From a checkpoint of a small image embedding model.
Model: 15.5M parameters, arch vit, activation swiglu, layers 8, width 384.
Training: adamw at rate 0.0014, 13200 steps, batches of 256, held-out accuracy 98%.
Data: trained on analogue clock faces, 34.7 epochs.
Rows from block 2 of a small image embedding model, named by matrix and row number. Rows with one number belong to one neuron. Each number is 128 + 24 x the weight over its row's rms, rounded and kept within 0 to 255. All counts start at 0. Numbers have three digits each.
After each neuron's rows are labels from the 100 images, of 14848, where the neuron reaches its largest size: "responds to" is what is common among them. Only what is clearly more common there than usual is listed. The data: analogue clock faces. In brackets: how many of the 100, against the usual share in percent.
# gate: MLP gate (model.blocks.2.mlp.gate.weight, 1152x384), inputs 288-383
# fc1: MLP up (model.blocks.2.mlp.fc1.weight, 1152x384), inputs 288-383
# fc2: MLP down (model.blocks.2.mlp.fc2.weight, 384x1152, transposed), outputs 288-383

gate.8:090122154136104096142138142153099098157113121162118128113135101132137118162144143158109139106188130125136124105129140135088131110101134114121134118074141145139094175119163127112132160149118118151116172107144144147128109221116142122120059145153125091128109104123136156164152130147190159107
fc1.8:146132116121153114080125109104131146101107107095148107140137134132135134097126137092118116152097125138097126181107102143123132164099109104186104114129099134098135098158103117163154090147127178085126121122116123180114161097145080155159195138128106128120151135092159096138091107158119126126
fc2.8:163147106125146133143113162127094162127139108165091145143126077124098124153111145114126099153153118123141142115110090104151121085096158157104135130094084141147159124128129100173178193138143127135139144182134135119139095152121121149138116130150115116107136119117072129133167136118147121154
responds to: minute hand past 8 (38 vs 8.4); minutes: 40 to 44 (38 vs 8.4)

gate.728:112084153137103093142144121130144087156108126137083121112118125160096110155143127181157172119175145155128108076133145131106122128115127129163118095102160132102103166126122150114129165140123118169136157118116132116120100160118148100101108162149144122121093114167165146131159121128119111081
fc1.728:146143137113145142126152116162151114112085099103124131146130160133145126121127104106116126134098171105096107172121089148146154139114113109129083113139113142085112132178103107125133095097114146120096146135100101150089160122139120128163145149132091105093108124097156091112113113130162146128
fc2.728:161140117166129100124123154092101137131160118140110116174122126128069146131129112123184094098146130108107127095128088112117062105094126166088132161100107155105131125153116143125156171095083160134144137111155147132104118164100170155122119135148106127112140121105115117162152136095151093130
responds to: minute hand past 8 (34 vs 8.4); minutes: 40 to 44 (34 vs 8.4)

gate.670:183145143141145153147133136160171117113099163102100139154144102153119075145104113165119133156130156102114114149149142127116140126146144096127081127124134146127094171156116144165130108111166111101139157150084108120096103182140106094132077154179111140089078126148129147149131089110185119124
fc1.670:098077129154081114123162094095110086143122092151148121142085145114134154138148184132159137131153120146143155093139098129100125119082091135133187104104109119100087110126136107092128141133061165141105130097150157145145137109091141133140131125117116121138121117136156152121130139148129156119
fc2.670:115144143097085110129129151116163065129169128134113098121119162096117129106135098139150086095132137092125090120171140125135112124093134159112115113118159109108115157131135156122147141118133162150123116058139137128145133142145140078116161068157170112172112085102124142137171158121142134109
responds to: dots (66 vs 25.1)

gate.487:128109126114141157172160137159130117189101085128109102136109071134142145126141178123146117141163175101123140083125141150154154132177143132104138120146146138172142158132171110151150115127139088083125153132096113121098145145118120129132102158123112119102093147152130102114111081128148107104
fc1.487:105124117136141128189124095137131131185109093138125121134118066139157166121154182080095101133103135098116149132129131102122125122159137137073165122168114132133167107111127106162116095086143104095108087150113138148132120074104131112104148126074120160108103172111139130120125123126101126128
fc2.487:096107083109124149138151103144157148118129116095152106127098127119121109128118165124140123133109169125143144138080136131144133154187131143133121133118163125145150151120144148141111147129113108090132165149106111079087143172128122098112135188130108164100145129142132130147080104128115110098
responds to: numerals (86 vs 25.2); dark face (86 vs 34.9)

gate.605:124116146156151104147139142158176150147133102144129130089111096150091133115156143113156141108176134140111137099118142098134159119159132134141139065113125171105131163103133078142124165101151121130109152172143098138140124175098171108144116173131094118106130134132138117085164132132134106116
fc1.605:139157145117116166133153127124120114127112138131116101160165175107188108159091129133104088100117163083165114163164119153104154130139159129113130124144162101181114156185131127110146113126117128128103148114132142118107148136146125077148132102138142118144089111134108132148125131081164168085
fc2.605:132165131112109158119139185065115144141139144132122157136097148103109154108100118137127130134090104202139161124167084140120111147142117138156130160153163088110126073136142147135147117164111120116162072080118153116153120065158133140122142104116137115152130151156132121143111129167085128122
responds to: ticks (53 vs 25)

gate.595:063122144097100093172173099152124115142092095154123123112121111126146102147097151131108124120149149118139158104128116115110143115120099110145129067082152127127081154139136115120131181129114109145137157161129127165109103144122126082164122135145126147120103128149161135143163113156144166070
fc1.595:119130138134083080117150142110079110156142167161138142153075106133114152175107125135110143168125083121136155088149105135110092127096112142156159132099124104134129146107118158091121159149110110166152127132115147109163079149118099134119075115146134134157112115144124162176135161166118130118
fc2.595:102105074127142165124142065137136137127114093111141143116120122122175148147137163130130105136165124130162160098087161134158155105168111127113157148138118115173189155133145114125103114133095119134118142117145093084105171135065124142135088154108131114106157105188115111139093106107153166113
responds to: square case (68 vs 29.8)

gate.572:137145146143158098150138170145166119128115130147115183100119149176094137132160115098159137114140213141100073115137123089105151141134153141098067080119103129111111163140133136135140109072143136116118135138094081097093125133138158101147137149124090091129107078125145103119134128103134093105
fc1.572:139143144132102114139149126133164112108117121121094137093106104078136089131078144130117115145140112096136154126144083100129113108134113111103137093093136131114103143141139114101109193115113137158129154142175172170115119171098112117143128119173134130090101141140112124136188094109135135115
fc2.572:108100138152151135140138121141115156144157108122156143148176106138137136140160136102094128112157129114127136125103170123112143112111158107125155111112120155136116113134144117133139081142105125104094167153101133121141129183123154142145091157132099148114122146148147141155106138121177156106
responds to: square case (64 vs 29.8)

gate.492:136135129147133141179150131155114158173119119115142131154077117106143151146119167122092100148133131135123134146114127148139114111130114105117129169135093131163114147128126139166179072141115106104079149110073128107123105146110136146133117121122076101118086120064112142157124125153151171130
fc1.492:117146123143129147131179105101106154157126137094125102168102153114171160132107124142079122123128124108156160135141095164157087116118092123118133163133101103128084118139118153118144081146094122114090132090093127120119161115114132145127129124118107115110104118098112137149101107171164176133
fc2.492:168167155111120150107085177129140135107165129135121121108153129101091087115118114160105125160079093138134094179123164147109137120118170131155131144130177133134100126114107134121151128102147132119133107109129129110163129129151118153105118100153167159134128145127105156131126149109114125174
responds to: dark face (99 vs 34.9)

gate.564:132127134131173113153121119149178117119115108137133122076124116140110106109144138128131164162169150127094127106116151148107134116142122134119135118120135159105114159099138118146133126124169098119105164132153076093088142185131160142126086204151102124082112129129136127082137125139149116137
fc1.564:126141139132139124138141123115075110151132157170133102183146136141147127162108095188096091080136138141127155112152157170136111136093125158129128140118163103167141136138104132104132120125108138170158110103108128094149099106136094119111123098125145111167115092136128144134142147164131157116
fc2.564:134143126124115177101141150116134134113128173138146128105123141127155131135109129144125155116123116133191137119169121139098104107184121092179146131162129124168120134100151153079121094148133105114112098078156136080146164080110120119130102121110138107120129113158131105129117068134108130100
responds to: ticks (55 vs 25)

gate.735:136108079121127099148110125164130113115134134113124100110103102123077160136165159118160113152145105102100106104091154075121099115114125127145138146095117165084158117104125152124118178131132155135119147142106101143088101152129124138100125142168116121099147096099148142149140126129107101130
fc1.735:144115108105109157112136135143132161094164125077094089160092121096102152127092157153152075156114135105128115155129110107149118149158129130152104131113144122127132148154135151150118153140126137107138166152116165144081139151165132096139123123148121097130123099119141156169080111073124105101
fc2.735:151103089114131120116143084092136121119135111118149104148134126105146167111117143124156103109126149125135151146129132180148156127150073175118137162163105101112195130164141128099110093102093094110103120128105104121086155129146125153109134127124146142138148146120125132142092111136129142128
responds to: hour 12 (33 vs 8.4)

gate.267:113119097130134164170140153160161189138142141139085131106127132124097123153131163169160078123155136126144107122121138105143103093154189090108131141105131140166129162116154125122134145113144108106103147138089095091119125143130135089095088110147121117094139112139133149143120129099129124122
fc1.267:141128093094151132109101127158160130103095120116146136118127125094160122120140128138125140093118137088139173147093124127161111101145087098113120143142096134121166111124116100136134169124117162137100130118137104181120170128080109152155128148124142130092174121105124090108159106139126125156
fc2.267:154148136150172103135121139131118133144078131152113139147147081120144139110104103137137103124120122107128120130138094093129141135102184140093120120131125132131136136177124132151127155163126168141097098151152104157102120120126101160168127143152118071123122084090116140154121116086140113134
responds to: numerals (70 vs 25.2)

gate.614:114099124134135122170135117169116128160115176138127117136087132138116097112126138136125148136150134120103091124132157103142126143148156098142082114100139137126106142128122135122112138106170124107127168157091094138125100148136163099114109142117101102124109113146188161108135146132142141114
fc1.614:154110147146112095089124153125133113116184098118121133161142107148064131151122134108161132125154124165121160071100142137124146113097100186147152123094136152084121114135140109165189132158094135148155138135145147153140139132134130178136123136133105103126125088132124090155116124156140086145
fc2.614:129099116162123130107139123167087161157155104110085102165105096116112130173152142142139141114122097135122139101120131115127130078135110154113138129109096114153157157112139111098129145107062084100117156160095125114145127168115147139086086159126065127093119111125125160113099140114128140164
responds to: square case (65 vs 29.8)

gate.406:137094113113165141133088167130102168143158092136129150155109113152081152150142127096158108171117091165091126111060130159166149137119161186124126119147128163123173127099100113177156130163115095118149123171113090119150116118145150157090121132126096109143133165147137134120099175147106080159
fc1.406:137130126105100141115119119157131109105129162074131097123148146066146091112093162153108141121111115089163087179143104148156119133109127098143096153130139138115106115137130160119126125154120151139118162119107118167109116138176125115136140128187150149130139130110142163165124113093139146137
fc2.406:120123170118100141144126158115065127158135127141113147166100113125120129138118128121083140147109112156142155116149144130116129142133147127163109128128159151157091117097113130126146098139136106114160138096118150113179084141155107119081118095114131135167079161127133171138123175151139135139
responds to: four ticks (59 vs 24.7)

gate.155:125163145130136129140190113122149139135110132110100141131100165177110121121133111121163162124137211118133093107162123124100144132132124125144073096115145100124088159138150130142132111099145128119125156155118110122073155156171155114142109160151129090120127071130165097129114088120165126111
fc1.155:120079106152116141136086122177146113097126126122125086122147072085122107147113171155131117144153062114120127159089129083134116094139142081125159154117101172152133094135109102118127189124131134117095139115120150149136112131090106126108107120111130160101135186120117135140156130107117145143
fc2.155:093128129120177155142120093146114162121121107104166151156134112124141088120152143101136157152130119137145149130090144142164150153151147109129127101146130113114109128098140093178150146124125105103132135181150133111137137120112160156124119147085113111090130137137117130081104102133111107144
responds to: square case (66 vs 29.8)

gate.433:113132120127126118149144132108142104164114090156117144126135115167164112166136149136129110127165138119120161091130138134107120090133092176113132123122127137133145161116141118156122129118139108151113157104155107121127132175099128138135140138132125073091068135117114093140151128142157142103
fc1.433:139156129137130139088152126113158116153133120106101141095143141134150109085159109135145132112149105169104150098144164156134138119143098173117154130088116102140139152091167128167114160170156116127140160115171095111197172153118150153108152151144133091115121136145129078093121129154131125103
fc2.433:131127133120131187133141118107126122143145155133150101150106119119133145156131168151117137140127110114170109117155149184109105121152126130137152167126132132169177111114153149094146119133110119120136129122115144091159151157129126140107126117137154150149145117191108160148111147118122133149
responds to: dots (88 vs 25.1)

gate.65:115123136127145092154133143148165125124133087143100119086135138147089110066132133137146156147151144137095140110121121093144125118123126126138100064101144162094101156106153110111089171111151109160135138169158118153112147184120144115152141179171075130111123108143131133098160113137117117122
fc1.65:130114131118097108098113169124144103130122115117104146088098110132077108090133127130158158156119083161099129122115109097126131110097107126152111106093119148040102118093138124101095173141128127179147116165153156175171118152101141138133136150178109139132133160137122152136150134130098092133
fc2.65:128114139144149119135115113178154132127110113137128154109130124142155111153145115123095129126171113093098129124109163127136142096124120114146153106099075133132121153135101105121089129125126138156086169141126094116119104179077135122143076118130103127080123147132130123130136152129180167133
responds to: ticks (68 vs 25)

gate.650:123132123142131129142127141197153136130105123121058148114163093144118094142109116109116115136150144125074126152104149122111126105127140094116102144104115139125140148146127139153130149113178110097104163149084117138119092167125133118115103159160095114093091162109156138114138121129131141084
fc1.650:179157118128109149115102142146177153085149149091101206104148119124121101160085103125126083159122101130108125120143149096112176095118125139064126116132118131150143140131122116176146141110141109104130125131139135135156100165121124147152114131178157119117127121156084125121139101128129120151
fc2.650:154158121155176098124135124121088152136093098133124118117128094153166171128144121112105134146141124096118132110123119145157128116150131134096136138107070114138154120182128131150106125135131140120089121180107079159096132118106127153162124143118111119095129113099122113173144113114134161168
responds to: dots (66 vs 25.1)

gate.335:168118138138153136155159108105153126142112117134097160173113134129139118169090134142100117126141189139122152131144085169110126129130133116133136128131126125110119144143100131130133108103110097123102168110073142119107096139138123122100132132136132099112052147119159146123114118133146139063
fc1.335:110116126113130088081097148130111103128132149162135099127097098127103116123162124123126152138135065130099109100102166105144081106085135141160139146108104152096143125070104119085110153148162159140140078129177079111164099111102099135108141125118118123138145110118129144143144172159110121186
fc2.335:132142168121086127105135145111125116123110105098071126112123157129146146101156104141136106125116153102154092173163096124118155150122126113149090118141144090097083116177137136106140126126132140120113119121111162169107141113183144094134164107142171120165109163075154137124141114071152144090
responds to: dark face (100 vs 34.9); dots (81 vs 25.1)

gate.567:162119169148156105147126162114123140171112099157091122139106107133120094137154163157132150160171141128122152069130147150150111128109117128154124107091138163113116131097112107148158117156148128162139158086135099148134121186142122148144087154152091116130093125129142136137148089185176162137
fc1.567:124137106141107123160130137163131102139118125087143093136124134095161100121080132155116145109149111129141106119153112106091129078104127094141127133078135124142098120157121117110135148138081149152100170122171146140122136187114114119136094111159137113115139116146121159134165137114153147131
fc2.567:154199146171141145103132140101187108089108142148139187110147150167154131149137102112091136123154117134156156135127138154140159112156083099163117098133109094132127148127125128122107068139132133133132123099161113094119120134120093137168121121159138121117131132171096054166137092171119173120
responds to: four ticks (50 vs 24.7)

gate.625:114091156120108110148141124126130126140136108168111071105111153116084095130137160197167151104172123159146124084120167105137105147150173140122126089133189132149081172103158128112150164127115120154158134108150127094142140154127153104109093112157131094142136089159151178146131132143122106110
fc1.625:165143097133146160143152140128125165129112149082105199141119142134151160107094113121152093161111174109121111162145090126175134116124121135107093151131109101129141140163120112139144090122142123100116138121084114120090139109170113151153135161127119123104130114097114079096117073131135135125
fc2.625:167131137159130086172130137128116116129165137166119149135117132144078134144090110139136111121145130123099141082125105090131089101090157117095157104114120162103090121143117128127158146082125153171165118151136144131142087134108137128120099110146110107118123099117113151139171144123120107157
responds to: dots (54 vs 25.1)

gate.511:097119128137118100115139119158136127150114111109123141152107134167151118145149103131111128113138109133082122139097124118119110098076116130142122130066100113080090136140087117114118135131126136151112156151125100131139102162107125130115122125158114090116132120083148129139143155143160173120
fc1.511:112108101094157171181126082133120136160113154122135105122136122091140122128123146169127158163137165099154105098156148148149114149165165109125120155137158167167148126125143140149101155120125129119125138132102148111120133111158111119073115124109134134113113138165124161077117109105121108146
fc2.511:102116135100072136155144121115087100168125152121117109153141125127135127114149118105153152114120124153120122107129115141127087143113109125176109140128161099128102088111137159108132086163140115102151093085118198150187112104161075114119137123114089117169102152106157123144151135170124113129
responds to: numerals (60 vs 25.2)

gate.23:096135140122104121152175119120192095151072083139112100105131147114151103095159165127120169111156148100124163130127143077135161112120121109146121094124153130118112137143155127119107159112128115154106142157139145172109139134102120085151150158150110129100096129148148116125156083147138161082
fc1.23:129142127092114094148152132113154106137096094145148098106130168103165127106142123096072148063153152107107156142116141097129142147131123117111131086118132133114124107171145137109114150104119169161120136151172163196126137120118147097161178131159107133124120145103147114129172114126133151114
fc2.23:151174166139160128104087149138104130123126142127159112109137162152130107089145118092105142101094099133125120161122156147117139181135085144141128137170142138107139117115117166098139064123154132129183102108153105099121143095145109157133138125147149148171135142125122121154136151156125120166
responds to: square case (62 vs 29.8)

gate.632:127117153166111137169188158159156131181106140124082136144144145160145112132133127136134136111163170129137105105157138117129180127094123149144087091111136134132079141158109136120128124094143078137129177126098120125132103174162138095144116155165101119137066135158146133136125103123184147083
fc1.632:108155155151089171157160158138133128168133108097108155155141127149151124149121106137116113101133162131145120122164145099106148123145142143096103108166170136146113152139125186134098122104156066112126138111117146109124116153129145075124101147120140075129059140162132126169127134090163123072
fc2.632:099126137149083172152151134140116126161101149117116122140104090115152112138100143149093122127132127133146142161113138102112108127131144077119116170144137134174117145106125154111156136115114094117083136119138170077134121166108130094114120093125114131131083125118131156177128132149135162093
responds to: four ticks (51 vs 24.7)

gate.312:136098114098140096124111148158102109132080069111087117105132101122135137101129131127124153145151165110080130122091107127129125097099145123132101112069119135116113136170161116133116165136125126157117167170133141176118120132126112125136123161176102150112150147108150126092162113135144132139
fc1.312:145144134133147167122133109093127143126145173140149124118100126143079069106159141155153164145149080145149128106129178143126108175117107122165144172113121145124125127068125112120105124152149128103142110133136139112170134154144131189108111157123137131151114129170091144139114136171112104156
fc2.312:077124149117111087152100092165112105135135165154141139113157135122163122184150107119087136100164129056139109118143145113098082106113148069123136111132116163155108177118109159109132122096133161130078148111142121144126114128117128084105104099098151129120125112123123120160173147123149141105
responds to: numerals (72 vs 25.2); dark face (72 vs 34.9)

gate.548:162168186155162121087110147101121130125147161151129136143129153151078090138119094137118157105125100156149096109165151159131124128113108136158128102119110140124133125114094115095143136126130137142147128107175089144147119154118115163147125111150162135148129099150094145133164128127136121160
fc1.548:100134124134119085146156111113126108159131121157105124122101166160114183129131104145117097089134151151079139100164135118105101113044107143093133124101150087105124135123116143105081121068142121172151122107112128121129083117109142100077140104112142115146110098096129117136180124164105145111
fc2.548:134111131107126088133109109140124062135106150120118098141086116133135126155096104120152134150110130142061137129135126117137110146072126111156130124120116154105124089144077116117140127131143163150133100132132129143131099091120111103111130115096109102149128135101168129108176167117073108125
responds to: ticks (60 vs 25)

gate.240:120132124097109158142171137148125155136117117104115119111122162162121109108145126135131137105128189128137125144115137158147178146144127167118072094116178116120119154156159143121137114139125130111116177152111134120099171166192180099138128143153114128125122145122132120097114126143152132121
fc1.240:146152131116128162102141103088137172070141125101122148130133194128127130100102100160138126093143183149134155144142111145116143133139090145127109122132147105126139134187143106131189118137118168143099173137115130136118184134149168140160150116158146113139163123115114073091114126128136133106
fc2.240:150117149178131070094145143138147120113145115136122118098120152151113168098096111123126102089135146131089131135130094123087150118076106137133122126119106117075111111196100132115079128124088160155120125129110139175106096137134117117195157128143107109121124120098145126143174117112129151102
responds to: numerals (70 vs 25.2)

gate.369:125095084107111125157130115140134138128118113118107114108142127105129105131161147134129133120138152090121112143115154134149133123131139129136099137105144126149127142128160140149120139105135130121116177125089108124098114168123121096147118154147117129073143095125135112113140111139140136140
fc1.369:129074104101104154117113143155108121111143110108101124134140104105113152173121162156144107128161142137154169101123148130126133120153126175131120121123161153165155152115197155141127154166102090124130141089147143111121139167134118141123085163130134112119136078158133133157077129126136084105
fc2.369:137140100147156117116097118143169120097132097123135110129160136127134132122112148126115091130164150086116129166106133138157169113138096184107128165125130108142170149184128107139125106126149143140126125134124095137096135129139108163153148146113162143151186116096082090162130145108159145140
responds to: minute hand past 11 (25 vs 8.1); minutes: 55 to 59 (25 vs 8.1)

gate.282:096118109133133166149143084130080137135136137123181091162133144129184165126120134118074138117111109094154148151153138145124146148144097164100134159134143096177140108123105123131126101125102119104124149094136118103150148124143127150125125101107125142112153153132107132109093142176136184172
fc1.282:069117113134111148179170095147159092098086084102126061092121139112165169095132169153164126101135146111137155138097165109136104131153109129119139155150137091129132127161124147126114129090114138138098109148130144102079147110085133107104144128102163130125133102111129118150120090171093176097
fc2.282:125127110122150083138106113091120167113144083153160167147087120097107170136090141107126088140126122144092182118080118106150102111102116170096155086142094148128135117136113084145194135152099154137107130120129105143153118141111116139154154103131116118121134130097128112117135155130111116141
responds to: dark face (74 vs 34.9)

gate.186:150134109109130125154127174194151147124117093138119149096132118139135095114150114114114122142118133132080079138120145115133177121134130124115069116121102148130132175091121124146102118129179069117103147169110115127127113186143115121153118157170082083079102151111129101107147141140137138146
fc1.186:115176098141165136127141116127136145124104169131129120152119152144131126086119100139121113091086108169088114161173124116159111137116144125121125157133121083135149130130083107112106106101178159153137085123109091102169112062117113118104201078091136085114140108102107109088136166146097141129
fc2.186:123135145113128158111128153152124140140105156142145159051128124164146152151157123081109172131087097143156116091127138140118149143144144086130146126146105161141133115094142138105077093167117098108131116134142135138153109120097128125148134139132086104101091151162125144121145117136113128134
responds to: minute hand past 11 (35 vs 8.1); minutes: 55 to 59 (35 vs 8.1); minute hand past 5 (34 vs 8); minutes: 25 to 29 (34 vs 8)

gate.122:159135158136160128139123148140147157136138127161084133154137137129103092162122102128118116161137134141082114139155128147117138125117167146145079109105130160114102187163116128139136069124149122129123143131104124109130104172137140114105102130164094087132079123130146200123121175119163112116
fc1.122:106119158119080116121136131101164106112092091179123164082157165096125084131166142084150145105125135124127154125109118120087191148085106161127122076134114117096130102148163113125110147126131139149132125112143147153116134134117126097155146162157111164172123141126152130111136126149138120124
fc2.122:152150112120123135102148136111178128091112103087117145089190131127138166113115118111137089129148153112109139170137099105135154108120085168076112125116106090112137108181143144141086136123143162154121115136115117158096154119117126124163161142153160157133153124102124054130143096116115138109
responds to: four ticks (62 vs 24.7)

gate.304:095129142158086095145123152170111133135141111135120148135109098127084148144124143152147094146148133139125104081114109103114129083128148135096120132088140143133079159129141141152146160135096117136120158112140129112117120194096166123132052138127118101104112095134115147132161119117151116121
fc1.304:096132131147070120097116162159083115126164125135119116127122106127089145114134136147151126135136099149132100076121125132104128110121131169123125142099163122141091133124155133140126175158073122145148126120171163106146127166109154152132079120143145107146138128158100162144140148134134101143
fc2.304:104126130133127177091107129103172115119138160105150111097118167152149133104103133128099166115137092162175099155181131162104120118153088066153158151136142107123148088097134147068097120109128124157146119113135133143152152118123123140114136118120180150130164125163126127092109121124111144122
responds to: minute hand past 8 (31 vs 8.4); minutes: 40 to 44 (31 vs 8.4)

gate.180:111147131089105145122123173136140120173128105131107121093145098156128072140150130174130120120126141134140110115144166140131143078108151136122118142118173135152121178072171129138102151139171084158119140089116142110148120183153145133115121147154145101101109118142113146122145131123157137119
fc1.180:145098170128140154162118157154117132135130135162148139151146125097132135187146127115102173087166133100140135097110152111129133117149186133109119107166139179155118158131121166104143119139099082116136142165122130113137102119107151126147078138128090146147089139154119160125103138099160107145
fc2.180:127139133104124092110123136127134113122146109136131131101145125117118129091131105128192128102095134142087111152112099115149130151087109133123138123143141127088109096140142137130115151137115148156154111128130145169137136083156160140157154126149131123130155139110121073080145118141085102133
responds to: ticks (51 vs 25); minute hand past 3 (26 vs 8.5); minutes: 15 to 19 (26 vs 8.5)

gate.756:155143113102150127130114163160136140113092126146102131108155138153067099104156091144158130141137169150102096106120139097106169112085183139085113127093142175127131140108144161120118157129141124164141147163114123119159124151144107147128127130198095101110125127118104101081170143117129100124
fc1.756:154160109087108150090119135122132092123132151097084075149141128104095102146107123180165128126142141116138081112176124115115130130134161101135113124113164134111106136161138131128164174150122183139137120149114142157130127135153112109127111119157160133114142088141125123129137109064126103110
fc2.756:116105136120086156122177160129124133155130115117114152153124120115139164160116143130117115128132180117141138146140099138100158151153125142130095143142177112140115107138124156121135112142105090101142130121061143120095128139167121096131135168130122160154092142139171134175099105137142131062
responds to: numerals (69 vs 25.2)

gate.727:123129122127139172155125121149134099148079110121165126118149132108170109149120138091094151119157141092139179144094148178122153108149100119107165138117106115155144150165141156134131133149117109141091202115117113140109147184093092161144099176138126150092113150134118111158126125151142151120
fc1.727:109092100121095144132100134150156140118131106151099142094150120101114116109094176137149098142125107120126124135131138105147168125161145130119132105135152138154158120128158094146091170098146092119135111157142159127131128131127139108124152111132145167120149166177112134100129137107091121100
fc2.727:167144112128134112094140115090110115110106126078105117142103150132112166083134141120165139161159137147115125125133126151142108140145089130134107158152142082120146101179131107152143144145115146133159121163125160129115172108149090152131108160104134112133153143140118110135129116129120099121
responds to: dark face (67 vs 34.9)

gate.578:155103112140127149117134129162137146126161121098075128139126144151085151156138118160154129131174136095122078122132128153122113096139123140130100145067132136117120165142163160121115151131120140106123164159091123103108128184147136131106073152163141108084159101145148114139103118099157107095
fc1.578:112105134119122114182128126141149117139131118147151120100099117130152129134109147090118127143141140120092099123130145072126099105143162098100118123127109159153123129106087088131108119082165107111092132125138089137119096123111138085138130112112092092104115112074164150104149141142127148127
fc2.578:162154126123185150112135103125127139108107085114088092116126135154103116100148124119157129161172129144125168116092143143129143106156117134114124129103126103119146153133156110154094133108142112142135127150161121123124179121095135171130123167108126087103165120135084113096116119133117081128
responds to: square case (77 vs 29.8)

gate.118:122094141115124119148136121103130136130140081150167162116124153170149150157102141100110134145139157133157169089093108154119148144116095141133139056127148124112106124125141111138158102137106103167143132147157137125131152126110159152154109147129102140134136118164159107125110124123127117106
fc1.118:160150166144143139094134163175160123104120170117078091118159134119120108106163113165147141068167151103115088152180152122112155107164163120114098135113161133166094176147166150097123158134141152104098173130132121122111142173161157097141109154138143093099118131127129096129139121093180125097
fc2.118:138148174123145114130105116116044106156161116140147126150112124152116156139124105107079137145094086153121115103137133133126091119104159121158138122125121140140100084099104127137135124147127131139149114107153145122179087100134106167099126087114137119157120168122112188126145193173121118174
responds to: dark face (82 vs 34.9); numerals (69 vs 25.2)

gate.73:114112115162125098157173106131104143114161150149129123149081143114118129130117120148163117134124160147119110082159125133160099115139156173111142070120117138134122228142139118103136115114101127133093171090163090074098150159102149084106131112129124049120119048143133159091126152111149118092
fc1.73:110119077106135154138155092094093158174110122141145097175129116123180152157147130146095083114106129126144157117141152194178112104121125145156175164146117102142159137096128145133145088137121128123073119111122098109150131092099108130109127098105158122115116099121111129146099153147123149137
fc2.73:116137139123130132092140094138123108126143130094149125100123162109130129090142112166161161100134126130123078178125165138111124135149118069140088119131143072128120150133143138141112088148120147067120124157104122135137150144136200104122106132109122140147134113137183106142099107092149109119
responds to: minute hand past 3 (31 vs 8.5); minutes: 15 to 19 (31 vs 8.5)

gate.172:128114111130107111188135124151171114138080127146105165107131105130121119122132127107108099154137147105084142147117150095139144105115131133115120116120094141116131163152102123147121137131175127125102147118115089120106090165096104089138141148151116093108093136085122129134164127153138151131
fc1.172:146163128108152157121103114130161121108081156148138116110153200125138107117103065113104113124096159110124121186145134145158150139139156113109111130143114126128124123136088134106100114094176123147109137173117105127136130105134132109107158108127159143119139150120135112090133111113113143123
fc2.172:153132163112136142074135170122096135130102147091102121111118119134116158099140137093127167135103123166138128122122150131107147148137131116209096127150148142125124101103151111109103058189116114096131099112129135143134153112150105118140132143120088120145127156125175163114127071126130095110
responds to: minute hand past 11 (29 vs 8.1); minutes: 55 to 59 (29 vs 8.1)

gate.333:111092137126107127177139122178138100119103107136102104125092115145123104146113161137126095120149141127107108116109137102138143113123134128123096089113138157135107161124107090173152144113138119146113174144112097135108099174128150123158121126130106058100128124115130162132143131144132145142
fc1.333:146115135157155133088089153117143138131146108121104162117149108147100148121153118137199150176168138163115145104071142124113148100145116153131156143114130153106143081140137142159139142153109099138139134129156107136119155137113125160122081167109127183119149135158130095112114106139157072139
fc2.333:136144116112094131113104146145100116146146098122094095189109114090115144121138150129158079126107148094135090183152109114141146133131173175111124147141137117122129136157128123143188145114107121105121090124097173146120140091162118129098144113120141118151134160090143142113146147089150098122
responds to: four ticks (64 vs 24.7)

gate.339:154137131101165164124100148131104161171128139129130134168146147141130062152144121103090163112123097111147119140118147169163159129097156107148139149136137137140144112106073100105141135166130094131164145183126113179178117127164090170129124141190146152132136168162116161126109148131119129153
fc1.339:085115119119091121130166106141124107131138121090102139101131123136146213116142132173165086106135168142107135112119120095082102095139110130115108131083116113112125113161176194155115136118093138119082122074102165091097126122098172095103103139083148106107104098110150111167161114156135130086
fc2.339:149104120098150109151088127150131112099118115140094143140118095148086109153108100105140124157127149134062135130092126104149123117114146118144138100116096181092163130138100105126174137137148146134108139165136114120127104128110097100121132108110084120121123161084127154122155169148086084121
responds to: four ticks (53 vs 24.7); minute hand past 9 (26 vs 8.6); minutes: 45 to 49 (26 vs 8.6)